config.yaml
image_size: 32
horizontal_flip: false
translate: 0.12
num_classes: 11
arch: "vgg"
activation: "silu"
kernel_size: 3
widths: [96, 192, 384]
init: "small_normal"
max_precond_dim: 1536
merge_dims: false
adamw_lr_other_params: 0.0012
batch_size: 512
epochs: 95.6
final_lr_fraction: 0.05
Rows from block 8, named by matrix and row number. Each number is 200 + 30 x the weight over its row's rms, rounded and kept within 0 to 999. All counts start at 0. After the name is the row's rms in percent of the matrix's.
# conv: 3x3 conv (model.blocks.8.conv.weight, 192x192x3x3), inputs 80-87, a 3x3 kernel for each
conv.12,102,213,169,163,213,159,191,158,193,249,197,192,163,205,182,216,203,125,214,179,214,196,183,192,225,185,155,194,216,173,175,181,133,248,234,174,192,235,267,199,240,200,228,177,164,182,195,216,203,171,172,174,187,216,214,219,174,195,106,202,234,197,187,186,209,181,190,200,195,242,223,219,190
conv.13,086,215,191,215,210,244,183,205,196,261,188,175,205,214,205,180,201,219,192,190,216,160,243,211,208,188,198,198,142,220,196,207,271,197,165,259,188,185,228,207,183,150,226,249,171,203,178,207,196,225,221,204,193,190,145,183,210,204,224,180,177,188,223,197,160,183,221,195,173,185,286,198,218
conv.14,100,208,185,213,171,232,170,178,143,221,186,247,199,181,239,202,247,202,210,209,200,182,187,198,214,193,196,192,192,200,175,175,174,230,183,201,158,235,264,153,303,135,274,175,207,213,208,181,227,193,199,195,173,218,226,199,223,200,214,189,146,207,186,187,185,205,205,213,224,213,204,194,183
conv.15,089,189,249,207,144,150,220,225,175,216,183,222,206,214,203,128,252,165,177,248,210,187,190,263,209,199,226,165,215,243,208,254,117,196,191,196,258,206,234,216,197,174,170,226,173,236,210,160,175,218,151,242,203,235,217,205,149,234,233,153,229,169,174,236,201,196,148,227,159,160,184,241,196
conv.16,104,158,220,207,134,247,221,162,175,230,200,221,170,237,191,215,200,168,193,244,208,213,190,234,173,177,199,167,133,242,154,177,198,220,179,210,186,254,225,196,180,226,260,178,234,139,192,259,215,213,170,219,197,213,154,209,231,156,179,179,234,187,254,199,176,185,232,285,201,192,159,312,139
conv.17,117,162,136,148,152,119,222,185,267,212,165,216,156,192,167,196,207,170,182,204,225,234,240,188,165,217,216,226,219,186,229,152,247,190,206,246,180,174,170,177,201,225,234,169,184,206,185,205,216,246,194,189,190,192,205,219,128,158,222,287,209,155,145,220,153,244,171,165,185,179,230,170,242
conv.18,102,181,193,146,196,287,194,208,167,248,198,196,163,194,171,214,212,212,207,206,142,200,163,202,226,266,218,161,186,177,177,236,173,247,222,186,206,167,267,204,229,161,209,170,197,186,192,173,185,227,187,218,206,212,198,193,148,218,197,262,254,229,247,244,182,218,188,209,201,201,181,202,200
conv.19,084,213,178,162,202,171,202,173,162,223,218,207,169,202,210,131,199,197,171,209,208,193,208,178,207,176,177,218,203,156,205,259,202,212,193,206,181,147,185,252,215,162,206,160,172,213,182,183,261,141,115,207,224,189,163,192,206,205,235,171,190,211,191,181,155,193,240,238,113,139,230,206,227
conv.20,081,225,192,213,186,193,205,191,160,186,172,215,205,215,225,201,265,145,266,252,122,211,170,280,213,186,150,213,143,234,187,148,227,179,210,185,234,235,214,179,160,208,236,200,196,219,169,167,208,220,160,198,192,204,198,124,230,150,211,179,237,205,261,182,203,212,193,141,152,208,189,184,203
conv.21,074,221,167,214,252,288,183,212,207,109,228,183,178,163,185,192,167,230,198,211,221,158,177,224,215,200,171,228,207,221,157,184,243,260,211,238,180,206,245,252,242,155,160,239,221,163,187,259,205,163,229,225,202,183,186,256,160,211,173,300,194,180,211,211,217,201,161,210,255,184,201,152,197
conv.22,099,188,186,236,165,214,161,188,199,210,204,200,223,173,208,203,222,152,192,217,181,218,193,215,223,213,224,186,210,203,199,192,206,165,143,161,190,246,228,195,254,169,248,214,202,199,210,181,217,197,253,167,205,177,231,188,146,199,210,206,224,177,256,155,197,162,200,233,252,200,226,168,193
conv.23,095,223,231,165,184,190,238,181,178,209,218,215,223,197,176,223,195,164,170,159,209,190,247,177,254,175,169,185,261,153,177,225,167,144,160,178,168,226,186,270,226,140,144,136,145,187,202,219,205,193,173,190,228,162,225,183,207,217,243,186,203,220,172,194,207,216,193,222,205,178,213,146,207
conv.24,112,191,179,259,235,193,145,200,167,256,208,178,214,172,194,170,161,181,163,183,237,175,233,212,175,200,160,216,148,232,261,218,205,188,189,239,196,241,196,212,186,171,189,165,205,176,187,211,178,175,214,220,226,201,208,187,295,131,165,145,167,259,233,158,181,215,192,211,232,189,178,182,198
conv.25,108,238,175,208,232,191,127,168,145,227,225,203,180,187,178,153,178,212,219,205,166,252,212,225,167,152,191,187,221,223,154,163,160,174,215,200,197,217,232,239,258,213,213,159,182,223,183,262,202,136,204,173,211,202,227,183,231,225,209,217,233,198,139,200,154,226,212,174,184,195,257,178,235
conv.26,105,185,138,195,260,143,202,163,257,194,194,246,203,256,200,120,128,208,230,191,194,209,250,189,218,187,229,190,280,214,153,181,176,262,214,242,156,202,210,204,183,195,184,179,185,210,191,209,197,205,192,201,197,182,228,167,302,170,207,204,213,267,224,281,207,239,178,231,203,214,173,186,198
conv.27,109,157,233,215,193,236,226,218,202,250,126,211,216,196,224,150,192,192,176,224,226,217,166,185,189,203,189,230,221,209,182,219,142,257,240,66,268,213,206,212,164,198,181,231,247,154,182,238,203,205,208,221,242,169,201,193,214,201,219,217,227,226,168,176,234,226,168,248,188,217,152,210,198
conv.28,106,166,161,208,269,306,199,166,137,225,229,158,203,174,210,167,201,214,200,172,208,256,242,294,153,131,191,193,172,253,222,198,200,169,226,226,179,207,206,209,204,211,218,210,218,183,170,217,192,153,175,216,171,184,196,224,277,190,280,163,252,131,132,183,210,220,207,204,205,202,196,211,185
conv.29,097,189,148,188,196,260,201,215,189,189,222,176,193,215,215,186,220,196,236,192,156,206,180,188,253,186,211,165,233,165,263,216,192,230,178,240,259,225,196,188,164,183,181,175,153,203,158,233,221,241,183,202,209,202,203,256,215,184,136,141,245,203,251,153,177,209,183,231,215,181,247,184,260
conv.30,095,256,200,209,211,239,189,194,188,145,206,208,192,206,202,209,150,176,188,218,227,185,193,170,171,204,156,226,155,211,204,173,275,258,245,201,154,254,196,194,156,186,217,151,208,195,140,240,224,265,177,179,220,245,216,205,192,170,216,189,207,228,194,198,189,175,192,230,209,225,196,198,200
conv.31,084,205,227,203,149,216,158,211,260,226,200,226,250,222,183,206,204,190,196,187,187,185,229,199,209,194,164,234,192,184,193,127,260,149,209,211,196,207,172,199,196,216,215,160,167,198,209,206,212,185,122,223,218,235,229,247,193,179,139,220,195,219,209,194,173,215,183,181,207,181,203,223,153
conv.32,074,147,210,173,246,204,280,200,117,172,175,278,217,157,185,153,294,158,245,181,170,216,198,229,184,165,194,165,194,265,224,144,194,233,261,245,231,170,205,220,273,173,177,183,220,197,198,153,231,199,149,216,188,175,196,254,201,198,140,218,174,242,226,221,191,207,212,162,212,181,202,178,218
conv.33,095,222,154,265,220,212,161,145,173,177,151,230,190,186,254,215,220,192,157,187,173,188,218,201,189,226,209,213,182,195,203,211,153,185,184,182,174,276,207,190,228,198,286,183,238,142,188,206,196,221,151,267,227,229,173,177,183,184,254,154,221,167,194,234,213,185,162,185,188,212,182,216,190
conv.34,106,159,219,191,206,188,179,240,133,200,187,190,201,268,174,207,215,197,180,197,225,219,211,193,205,164,191,195,191,142,200,253,234,142,213,185,152,183,199,178,173,228,247,168,195,190,207,143,228,161,242,134,196,218,197,214,182,216,205,206,206,216,186,192,173,185,178,219,163,189,143,263,198
conv.35,084,153,154,260,245,204,170,117,198,212,157,202,247,154,179,250,205,181,254,143,187,227,177,188,207,228,168,179,176,235,198,211,186,222,184,227,159,162,181,216,148,187,176,158,165,164,239,228,197,238,225,212,189,241,197,190,227,210,166,295,200,249,189,188,219,216,229,210,204,211,170,170,207
conv.36,108,239,202,198,229,196,209,124,143,190,211,227,198,193,218,130,203,231,232,189,223,190,213,170,197,209,157,205,187,147,206,226,207,186,174,203,150,245,124,259,209,184,182,172,154,186,188,180,210,231,196,205,192,161,228,160,192,221,191,223,150,245,150,222,165,234,199,225,166,204,230,177,180
conv.37,126,223,189,186,278,212,210,162,173,189,241,184,181,219,194,223,197,129,221,148,237,192,271,150,125,178,140,272,189,209,175,212,175,204,231,223,225,238,202,197,185,200,194,210,182,172,187,206,195,209,181,244,186,166,221,284,212,197,108,258,173,232,192,181,208,204,200,149,187,190,235,192,186
conv.38,091,258,135,214,131,124,188,192,257,223,183,180,212,196,172,212,192,211,184,182,231,207,197,225,163,152,222,210,240,179,177,168,148,175,172,187,199,210,243,141,124,131,110,200,275,216,165,195,203,215,138,238,178,222,194,227,225,201,175,162,151,211,215,185,187,258,179,164,209,171,216,195,164
conv.39,086,249,242,203,251,224,200,193,248,205,213,207,226,215,208,194,154,198,187,177,177,205,183,200,260,208,216,183,230,335,154,211,188,223,217,172,179,202,207,237,207,231,206,203,211,189,172,231,190,167,240,225,156,239,172,201,194,250,209,163,200,203,226,186,216,174,197,244,166,171,210,226,217
conv.40,137,170,257,178,230,217,230,157,203,215,218,162,205,180,203,204,204,212,189,219,211,191,177,196,199,233,185,187,194,241,189,189,231,145,176,220,180,178,206,163,182,200,254,186,252,218,180,260,216,174,208,238,201,195,201,193,252,174,135,185,203,221,179,173,232,170,189,169,221,205,177,194,201
conv.41,115,235,168,144,115,234,274,211,193,240,204,183,217,194,195,232,192,204,172,204,191,207,184,219,210,230,187,199,198,180,219,202,158,187,138,204,215,224,170,163,201,224,230,188,183,159,195,178,158,130,259,154,132,143,284,199,216,192,191,203,200,232,144,194,217,231,165,153,163,234,208,192,190
conv.42,104,194,168,211,195,243,164,193,127,177,184,210,157,156,162,218,207,224,213,217,182,214,186,192,198,188,179,199,228,155,222,193,184,165,163,229,154,221,196,200,182,222,259,195,175,198,185,210,184,237,214,216,172,178,221,172,215,240,211,210,148,203,176,268,162,153,231,163,290,145,198,245,167
conv.43,094,169,166,179,197,189,191,227,161,225,203,170,223,236,195,202,196,225,197,185,242,196,193,222,221,199,201,159,147,177,147,199,190,203,199,190,220,242,213,193,99,200,231,179,167,175,204,203,212,215,183,235,205,148,222,158,180,215,223,165,230,206,217,164,195,228,211,213,190,189,180,182,245
conv.44,092,181,205,226,237,138,185,215,210,208,197,179,243,204,203,224,184,190,193,193,205,192,141,265,219,204,166,222,203,191,241,155,242,202,158,193,216,254,207,183,228,204,171,217,192,221,131,186,221,223,105,166,203,193,176,225,188,228,200,204,214,198,203,215,225,239,150,175,222,198,226,214,203
conv.45,085,202,205,190,118,173,216,250,230,185,198,336,209,182,216,131,240,242,253,190,234,235,170,162,174,148,238,166,116,256,228,201,215,169,198,239,234,188,201,250,162,162,192,206,201,175,222,154,200,208,220,200,224,167,187,186,186,187,162,157,158,283,196,190,200,261,169,178,221,197,213,252,175
conv.46,107,174,208,221,238,242,176,192,156,263,182,218,186,214,195,200,221,223,218,173,164,166,217,143,248,181,268,130,237,179,235,199,218,208,221,247,174,171,219,141,235,202,244,196,160,248,215,170,195,177,204,181,214,173,229,173,235,213,169,222,223,185,124,257,220,203,199,152,234,212,212,196,180
conv.47,093,210,220,240,195,204,188,209,211,207,208,207,192,203,180,222,177,201,195,200,183,181,226,181,214,190,156,168,213,254,171,166,220,160,195,203,233,190,229,255,217,183,78,168,189,229,179,190,258,223,222,129,164,200,185,218,187,224,205,209,211,164,175,196,166,243,222,221,191,196,199,218,187
conv.48,107,202,157,145,182,248,292,275,215,212,158,223,215,205,228,203,194,190,213,240,243,186,241,164,186,145,266,259,200,124,207,185,217,236,154,198,174,196,177,201,193,203,210,202,157,243,180,166,208,243,212,150,234,213,230,239,295,216,186,115,272,188,284,142,236,183,197,145,157,237,195,228,155
conv.49,108,244,235,227,201,124,253,221,227,164,201,149,224,247,197,220,189,258,203,245,159,144,139,243,188,229,160,255,191,202,250,198,264,149,196,159,247,251,176,211,171,221,201,226,206,179,200,266,157,166,233,275,210,122,248,199,131,229,233,258,151,197,258,217,190,206,197,158,228,187,212,203,168
conv.50,104,219,190,223,189,235,149,226,172,226,195,134,228,187,212,200,208,260,200,167,190,235,200,206,196,177,169,216,247,175,198,233,165,156,177,244,209,208,198,242,183,157,202,246,185,196,189,262,156,178,146,193,242,168,236,181,224,219,223,189,223,219,177,193,200,190,178,220,151,245,165,249,205
conv.51,107,188,129,172,227,243,218,229,134,251,154,187,222,202,125,247,199,179,207,174,195,181,218,228,178,196,215,193,225,263,210,168,162,157,156,275,198,207,237,203,190,144,223,191,179,176,195,182,245,154,188,191,205,207,194,212,232,192,195,272,167,202,166,182,196,210,165,217,174,173,170,220,200
conv.52,086,269,263,220,157,246,187,255,129,182,217,157,209,185,259,217,197,189,223,199,189,206,181,174,186,207,220,215,207,184,116,148,237,207,206,215,251,234,219,180,178,243,244,206,190,168,197,240,214,201,156,196,156,209,236,190,205,268,153,195,66,253,224,273,241,200,198,199,235,183,233,186,204
conv.53,175,196,211,218,172,194,184,197,193,220,214,162,169,181,193,215,176,209,198,199,212,197,205,172,232,207,187,195,201,178,228,211,185,205,207,178,188,189,217,205,151,233,177,209,191,219,204,172,244,204,218,190,201,164,232,191,219,213,221,210,182,186,205,218,211,201,180,207,125,253,162,251,141
conv.54,131,217,137,184,171,184,205,202,203,193,175,196,132,163,232,196,184,175,185,148,191,189,174,234,193,228,232,183,256,179,218,214,155,181,203,219,281,213,205,134,202,148,207,201,176,176,192,171,256,238,251,162,189,246,230,174,221,217,222,228,219,161,189,230,153,236,199,197,252,186,176,219,220
conv.55,091,195,188,171,212,242,264,219,241,244,200,191,240,159,199,184,188,195,182,194,203,207,195,216,157,263,161,224,238,190,219,192,155,191,167,164,258,240,215,193,178,207,214,200,170,183,224,143,202,194,238,169,191,166,252,177,260,258,229,129,211,190,227,198,228,166,167,196,201,193,194,206,161
conv.56,103,227,246,125,176,203,161,273,222,223,222,198,196,211,205,213,171,190,239,198,232,222,152,180,251,236,251,175,224,109,166,232,171,205,199,173,226,110,179,240,223,164,74,191,222,227,207,198,193,208,237,206,131,173,234,162,221,228,228,214,149,171,215,226,142,247,207,203,209,181,186,128,225
conv.57,098,151,166,194,199,194,193,232,221,207,177,230,180,196,173,240,249,175,188,202,150,228,159,214,182,186,253,157,218,199,219,243,164,243,190,143,174,164,192,182,219,191,241,188,150,264,185,231,210,199,186,208,199,220,185,157,183,202,210,178,190,205,213,170,198,231,183,247,174,217,199,187,227
conv.58,090,226,167,196,179,228,164,205,203,228,226,176,171,204,166,178,163,230,234,221,227,188,215,157,232,197,233,204,182,175,166,198,244,225,220,174,188,228,158,211,230,188,118,168,218,170,169,189,222,213,206,202,181,195,202,187,137,183,241,227,172,161,179,230,194,186,227,194,216,165,208,189,184
conv.59,119,201,199,202,183,279,236,222,105,172,168,265,182,186,194,203,208,191,215,236,170,208,175,259,204,217,199,178,167,234,192,237,175,162,155,168,234,217,229,216,203,186,206,171,195,189,172,248,180,199,259,191,208,169,212,206,222,153,182,204,263,216,183,164,181,205,166,211,213,224,153,230,179
conv.60,108,211,244,179,232,204,221,165,147,185,219,187,242,215,210,187,192,186,165,246,200,210,184,143,224,160,195,203,178,203,214,150,199,191,219,246,154,200,213,227,228,260,237,192,194,199,190,199,186,245,238,183,235,158,162,175,218,220,208,226,176,186,177,218,155,224,207,138,204,218,228,224,181
conv.61,079,182,152,251,196,207,203,177,213,195,191,211,233,230,230,202,191,191,167,209,192,199,213,216,215,197,178,195,227,210,153,172,273,245,190,239,160,205,184,187,284,181,217,154,211,187,199,222,199,200,170,112,138,220,216,202,195,219,223,174,198,186,234,180,232,195,198,191,228,222,185,239,219
conv.62,114,211,174,228,203,186,176,187,186,209,200,144,205,167,209,178,181,207,220,211,109,164,210,226,180,181,207,190,199,216,218,224,212,284,183,176,240,122,169,194,214,185,176,149,183,174,167,207,214,222,174,247,186,242,195,155,242,166,239,171,202,243,161,240,205,215,163,192,198,200,162,184,218
conv.63,119,210,225,209,193,198,170,187,179,218,220,212,198,197,174,209,183,220,174,196,219,265,293,237,147,140,165,198,166,199,174,198,165,178,187,169,166,207,214,163,166,191,213,163,195,195,193,189,159,155,220,214,202,134,232,131,267,145,292,160,247,172,188,211,224,188,209,156,196,196,232,174,164
conv.64,070,199,236,200,202,267,194,188,240,225,177,196,147,175,251,178,193,172,182,192,210,193,192,189,205,224,222,186,178,190,185,159,240,204,192,213,181,258,131,228,164,201,129,243,201,220,203,198,228,174,195,194,193,190,201,224,187,174,195,250,245,186,205,192,187,168,217,196,188,149,196,215,201
conv.65,072,271,211,181,171,214,206,222,262,237,130,206,170,213,126,189,170,224,192,241,207,172,216,223,229,184,227,174,227,187,171,223,225,222,156,227,181,208,155,227,229,245,193,196,194,218,209,173,230,203,241,197,197,193,234,204,189,252,214,256,141,206,218,234,204,180,190,193,242,132,183,204,188
conv.66,115,130,244,223,180,202,238,185,218,237,193,157,202,200,156,218,196,191,174,215,240,212,196,196,207,212,168,184,185,186,186,223,184,189,203,215,205,186,219,237,207,271,194,223,176,218,223,270,201,191,127,239,223,234,196,180,227,215,222,208,149,152,209,188,200,171,205,196,201,138,203,145,187
conv.67,086,207,189,224,195,170,241,218,156,198,214,169,186,210,201,193,173,190,200,225,219,255,160,172,190,210,238,205,170,266,224,183,191,217,186,170,222,234,222,168,183,203,247,220,196,169,158,255,211,205,156,272,207,246,201,180,158,190,167,165,211,179,225,241,229,243,200,227,210,189,140,180,201
conv.68,106,223,161,156,182,259,233,210,129,147,165,270,195,163,185,153,211,164,174,178,209,169,203,208,181,155,238,244,185,269,175,160,233,142,248,214,179,196,225,242,204,213,172,163,194,199,231,200,225,198,195,171,202,182,162,243,201,177,218,181,234,255,144,213,206,163,212,192,212,165,193,217,210
conv.69,102,184,220,277,229,197,118,181,216,222,238,160,181,254,80,242,144,266,254,210,188,196,216,217,239,279,261,190,244,145,191,144,169,266,189,265,123,196,188,164,193,200,217,198,204,195,201,191,188,195,201,232,182,156,202,249,205,194,155,333,227,283,186,276,230,200,196,177,193,163,191,175,206
conv.70,067,206,204,216,184,168,207,167,215,181,183,305,225,220,269,167,280,178,282,196,199,211,217,193,191,166,151,224,187,193,213,197,233,192,180,257,233,178,239,179,179,207,159,239,165,204,172,223,213,220,172,158,226,225,211,190,176,161,162,175,166,229,200,190,190,191,218,209,238,209,185,195,198
conv.71,087,178,185,165,200,260,220,204,229,121,197,241,195,197,212,181,186,244,194,239,180,200,153,201,168,241,177,214,168,210,216,292,205,232,204,220,153,252,211,186,149,153,142,218,215,203,196,205,178,209,176,199,179,211,185,186,201,207,173,190,146,222,209,211,180,225,176,209,227,200,251,208,206
conv.72,100,201,168,191,278,229,206,129,202,250,179,203,145,176,225,143,194,206,193,215,171,213,186,185,127,212,284,196,221,228,227,179,223,225,198,152,179,222,225,206,158,173,192,254,192,212,212,201,239,225,208,210,236,146,200,249,215,240,202,201,273,195,235,213,194,179,198,177,233,210,256,158,192
conv.73,103,196,204,202,209,158,199,168,212,228,222,158,179,160,208,227,198,188,220,193,229,211,172,159,115,206,195,187,137,224,214,197,209,237,191,168,228,166,193,193,237,203,210,185,131,169,188,193,201,218,204,220,209,221,206,143,231,186,184,250,233,122,235,120,192,177,197,185,154,187,145,199,213
conv.74,106,203,184,198,210,227,219,189,228,160,232,192,249,212,185,210,198,215,168,208,174,204,199,246,193,190,155,188,148,209,222,197,252,177,220,186,219,231,191,247,116,177,223,192,233,217,199,203,221,205,183,210,227,218,211,222,165,174,233,163,217,174,198,180,219,167,230,163,204,174,245,190,170
conv.75,091,234,207,125,191,247,207,181,108,198,149,167,202,226,165,235,228,186,184,147,212,216,231,190,200,205,203,195,175,231,213,214,186,198,217,191,207,251,242,238,177,237,251,184,274,170,192,217,206,194,150,180,190,183,207,176,218,218,207,180,188,176,202,241,186,195,161,220,156,200,174,142,276
conv.76,094,243,158,160,153,179,143,276,171,168,182,259,194,234,220,156,131,210,218,260,214,239,169,200,173,228,215,219,224,137,232,191,219,213,195,225,188,196,252,215,236,172,241,179,196,201,181,176,228,211,176,217,162,253,182,195,172,178,212,208,190,163,241,213,198,214,224,220,177,211,197,152,248
conv.77,128,229,223,153,223,208,202,228,201,186,176,237,212,187,196,221,198,161,210,207,211,216,222,174,194,207,206,183,214,199,155,188,195,181,213,199,192,174,236,238,205,236,179,206,186,199,220,124,269,229,207,173,187,200,172,198,175,211,225,227,177,193,214,204,204,170,215,163,224,205,170,177,200
conv.78,085,165,173,210,178,201,190,223,165,236,185,223,188,174,211,153,186,173,179,227,232,217,193,218,239,190,187,185,283,266,175,201,231,202,253,203,161,209,250,200,184,198,156,188,210,240,227,247,233,170,240,236,221,217,181,222,201,193,204,228,208,189,186,209,211,229,216,198,242,194,239,208,220
conv.79,119,219,212,182,220,235,218,222,171,179,214,203,189,213,205,212,219,190,202,202,216,188,213,230,218,170,195,196,121,189,215,188,188,226,217,150,232,226,186,184,228,223,233,226,238,178,205,182,172,196,206,168,159,259,225,211,167,204,192,197,169,193,209,198,216,197,201,178,271,222,168,197,182
conv.80,085,180,240,205,247,202,215,264,267,207,194,201,176,166,227,224,216,228,151,253,195,209,207,162,175,169,143,196,188,158,211,191,252,198,224,153,212,234,164,207,204,219,158,195,204,202,197,209,220,211,196,205,206,247,192,179,193,189,235,171,204,205,192,209,209,236,157,189,218,233,242,144,230
conv.81,088,174,199,190,165,180,153,157,266,232,209,230,238,193,238,244,216,201,165,210,190,185,167,183,209,207,207,187,204,243,187,188,190,253,197,186,192,204,240,177,220,218,237,236,137,211,241,210,186,207,179,220,139,198,243,201,203,185,210,135,197,190,217,210,210,215,201,186,178,234,193,175,196
conv.82,091,233,244,159,188,223,247,251,124,201,162,189,177,261,190,188,191,131,221,171,239,259,263,188,166,224,248,220,254,190,166,201,178,229,182,209,183,214,197,222,189,188,188,224,187,207,207,161,218,208,176,210,209,241,204,130,212,187,241,230,298,234,132,167,195,177,194,203,218,235,154,212,182
conv.83,118,206,129,227,225,233,149,145,187,230,205,224,202,212,182,251,170,223,178,152,193,247,245,212,122,143,196,253,245,194,156,136,253,163,205,197,202,206,177,249,195,211,174,153,195,177,185,198,210,171,241,184,206,174,209,156,285,194,232,116,209,163,212,236,189,161,223,270,210,159,230,193,209
conv.84,113,204,202,183,245,242,213,213,168,225,205,241,208,194,191,196,178,178,226,244,210,217,143,146,173,217,224,180,189,184,198,220,203,198,201,158,227,290,218,223,129,263,184,256,166,218,191,215,180,161,144,208,231,207,160,197,223,195,212,229,155,185,183,265,150,257,161,276,225,219,164,156,209
conv.85,117,211,199,248,197,166,221,252,190,153,215,210,234,183,145,212,247,174,223,196,193,191,196,228,200,147,200,220,252,180,202,126,235,196,171,227,241,224,250,186,158,163,219,217,203,216,206,291,127,143,201,266,250,73,218,174,169,178,198,249,177,215,214,191,237,181,230,218,173,180,178,260,190
conv.86,085,200,211,197,245,214,165,195,175,266,202,220,197,216,227,121,156,195,203,219,183,231,221,211,180,201,231,173,187,208,185,130,197,205,199,148,212,145,234,183,216,223,187,185,191,312,169,215,153,246,199,181,180,195,164,196,252,178,226,203,168,170,171,210,193,225,195,156,150,226,198,263,112
conv.87,099,222,146,237,240,225,235,199,202,182,243,186,167,212,214,236,188,210,181,214,191,208,192,180,213,156,225,189,219,119,230,168,171,196,177,211,178,224,172,219,247,240,236,217,199,220,180,218,226,206,193,171,141,249,187,246,139,193,256,201,191,146,215,196,137,221,230,230,248,145,141,221,199
conv.88,107,208,171,193,205,217,197,216,186,218,195,254,214,196,206,193,220,234,191,199,143,243,184,213,196,223,236,151,218,202,144,219,149,194,152,253,165,171,188,207,208,193,246,251,180,203,229,219,195,211,173,202,203,260,163,223,176,192,218,202,195,212,259,162,125,236,136,247,141,201,183,244,189
conv.89,089,191,196,218,221,205,197,252,171,164,243,168,191,199,176,268,186,233,195,248,175,226,176,158,193,166,190,220,175,184,203,238,231,184,174,166,221,215,164,232,150,196,184,225,250,149,170,212,186,148,220,237,202,193,212,212,193,143,204,198,180,208,180,192,200,161,209,282,185,203,186,188,193
conv.90,101,167,194,205,251,219,207,208,185,191,215,168,161,183,212,233,200,221,195,182,227,197,221,202,222,205,177,224,161,223,218,211,211,233,165,240,216,206,262,181,190,160,152,240,190,190,189,184,169,218,274,149,178,230,183,158,146,150,232,234,202,182,170,262,178,235,165,204,218,129,206,155,213
conv.91,116,216,226,227,173,179,107,235,185,221,138,219,192,172,219,231,289,201,176,158,164,142,153,247,223,278,194,197,184,172,182,252,241,251,165,219,169,174,263,226,216,165,187,206,200,191,182,196,239,215,182,188,177,188,186,228,213,187,321,201,286,196,146,229,193,188,216,178,186,181,219,198,196
conv.92,092,204,177,206,212,222,207,189,194,205,193,191,204,207,177,234,210,186,197,203,145,200,195,200,211,234,141,141,176,181,210,195,240,204,208,225,233,243,209,192,181,167,156,169,183,222,140,177,215,274,215,191,230,206,192,176,144,197,219,208,161,194,234,215,201,216,127,176,270,192,208,188,248
conv.93,088,185,192,224,197,207,209,233,213,213,233,213,172,134,167,151,201,160,179,219,214,225,148,238,217,193,168,226,245,198,221,156,255,208,253,201,237,186,201,180,144,205,201,207,210,212,207,158,202,182,299,153,177,79,215,136,184,206,199,184,227,162,250,201,198,227,191,207,183,196,151,265,191
conv.94,130,188,208,215,228,199,244,211,185,193,203,225,193,179,145,214,174,226,191,193,219,238,191,188,195,176,239,188,181,222,181,194,213,214,181,227,180,197,225,176,188,203,219,226,152,226,190,197,211,170,239,213,198,160,225,203,205,204,212,207,167,200,194,210,200,235,175,141,149,260,262,139,200
conv.95,098,215,223,217,197,190,163,186,217,203,193,187,252,198,222,199,198,254,207,224,211,208,190,236,196,193,193,200,179,192,166,209,246,148,205,210,223,161,240,282,208,120,95,191,202,185,224,242,176,219,233,216,187,230,169,189,181,188,193,185,192,177,169,241,185,228,180,215,199,190,172,197,196
conv.96,111,170,240,200,207,179,189,267,176,195,193,194,205,232,186,207,225,167,205,209,209,205,175,207,250,192,197,207,204,231,176,220,275,170,161,196,243,182,220,213,213,108,170,196,241,177,257,177,193,133,272,174,212,192,174,166,205,162,310,202,235,190,220,174,152,241,199,177,247,236,186,170,160
conv.97,108,238,211,218,240,107,194,144,152,210,218,167,195,194,199,171,202,188,193,166,265,247,243,144,189,185,216,203,269,109,179,181,188,240,200,175,230,235,220,198,177,256,240,190,123,211,179,187,192,229,140,223,187,226,180,168,131,251,128,228,287,193,147,182,218,155,209,191,195,172,225,145,249
conv.98,105,91,294,196,247,53,183,207,295,141,177,203,208,147,274,227,197,267,217,201,253,176,170,123,278,190,272,121,198,231,185,156,250,180,212,223,183,194,201,220,178,251,218,174,225,232,220,246,128,101,248,273,249,166,195,275,148,195,166,187,211,231,252,188,170,183,191,170,241,160,178,185,174
conv.99,091,193,225,234,234,226,171,220,161,231,213,184,163,156,201,262,204,218,177,202,170,233,178,206,181,200,167,177,166,165,180,177,230,281,169,230,194,166,195,235,194,214,198,223,178,182,196,201,188,159,160,193,243,213,166,182,213,181,276,175,156,197,198,216,226,217,203,205,174,224,196,197,179
conv.100,091,198,182,252,269,110,181,190,232,222,232,207,174,198,209,155,200,163,174,189,231,214,196,174,194,195,200,199,194,242,159,226,142,209,156,183,271,198,230,235,201,147,145,207,204,215,202,185,251,165,89,210,194,247,133,196,173,200,248,210,172,193,157,232,192,202,144,261,186,266,159,183,161
conv.101,106,152,190,254,241,226,182,215,183,219,179,232,189,250,194,214,200,176,192,180,214,200,173,207,206,212,171,181,185,186,184,175,190,201,136,162,222,157,196,147,264,187,183,206,201,178,148,237,227,225,135,200,246,139,232,226,186,194,179,206,190,182,165,192,174,202,194,221,151,187,216,164,208
conv.102,084,233,208,233,174,220,202,177,176,209,208,271,252,227,177,156,156,261,185,146,199,170,247,196,226,197,185,215,179,151,256,196,193,198,169,237,169,195,210,161,176,214,230,207,144,223,190,257,178,206,177,257,225,207,201,262,126,224,217,234,276,208,348,139,229,158,236,221,219,227,214,219,232
conv.103,092,220,188,227,172,211,283,208,223,198,195,183,221,200,174,237,198,254,208,202,205,199,221,219,172,198,149,193,207,225,234,209,178,158,174,216,246,189,239,161,207,188,242,195,177,181,291,201,161,175,212,129,217,173,231,198,195,216,228,156,175,211,158,173,175,229,169,206,200,229,197,201,170
conv.104,116,156,201,152,242,188,239,202,212,211,198,195,248,213,231,174,263,220,182,213,182,206,243,255,190,155,237,175,230,152,217,123,250,123,207,211,150,191,220,222,243,190,239,235,165,299,204,182,209,199,157,226,185,229,160,180,205,197,210,204,249,224,185,168,218,212,217,206,187,201,224,172,167
conv.105,091,216,171,232,165,212,265,234,200,150,194,181,227,225,180,226,239,216,191,223,205,187,185,207,225,210,190,166,196,171,238,211,228,164,142,186,212,155,203,186,159,248,226,237,210,226,160,300,119,209,227,219,259,204,202,195,233,170,187,217,186,205,223,169,196,130,263,209,208,187,178,226,233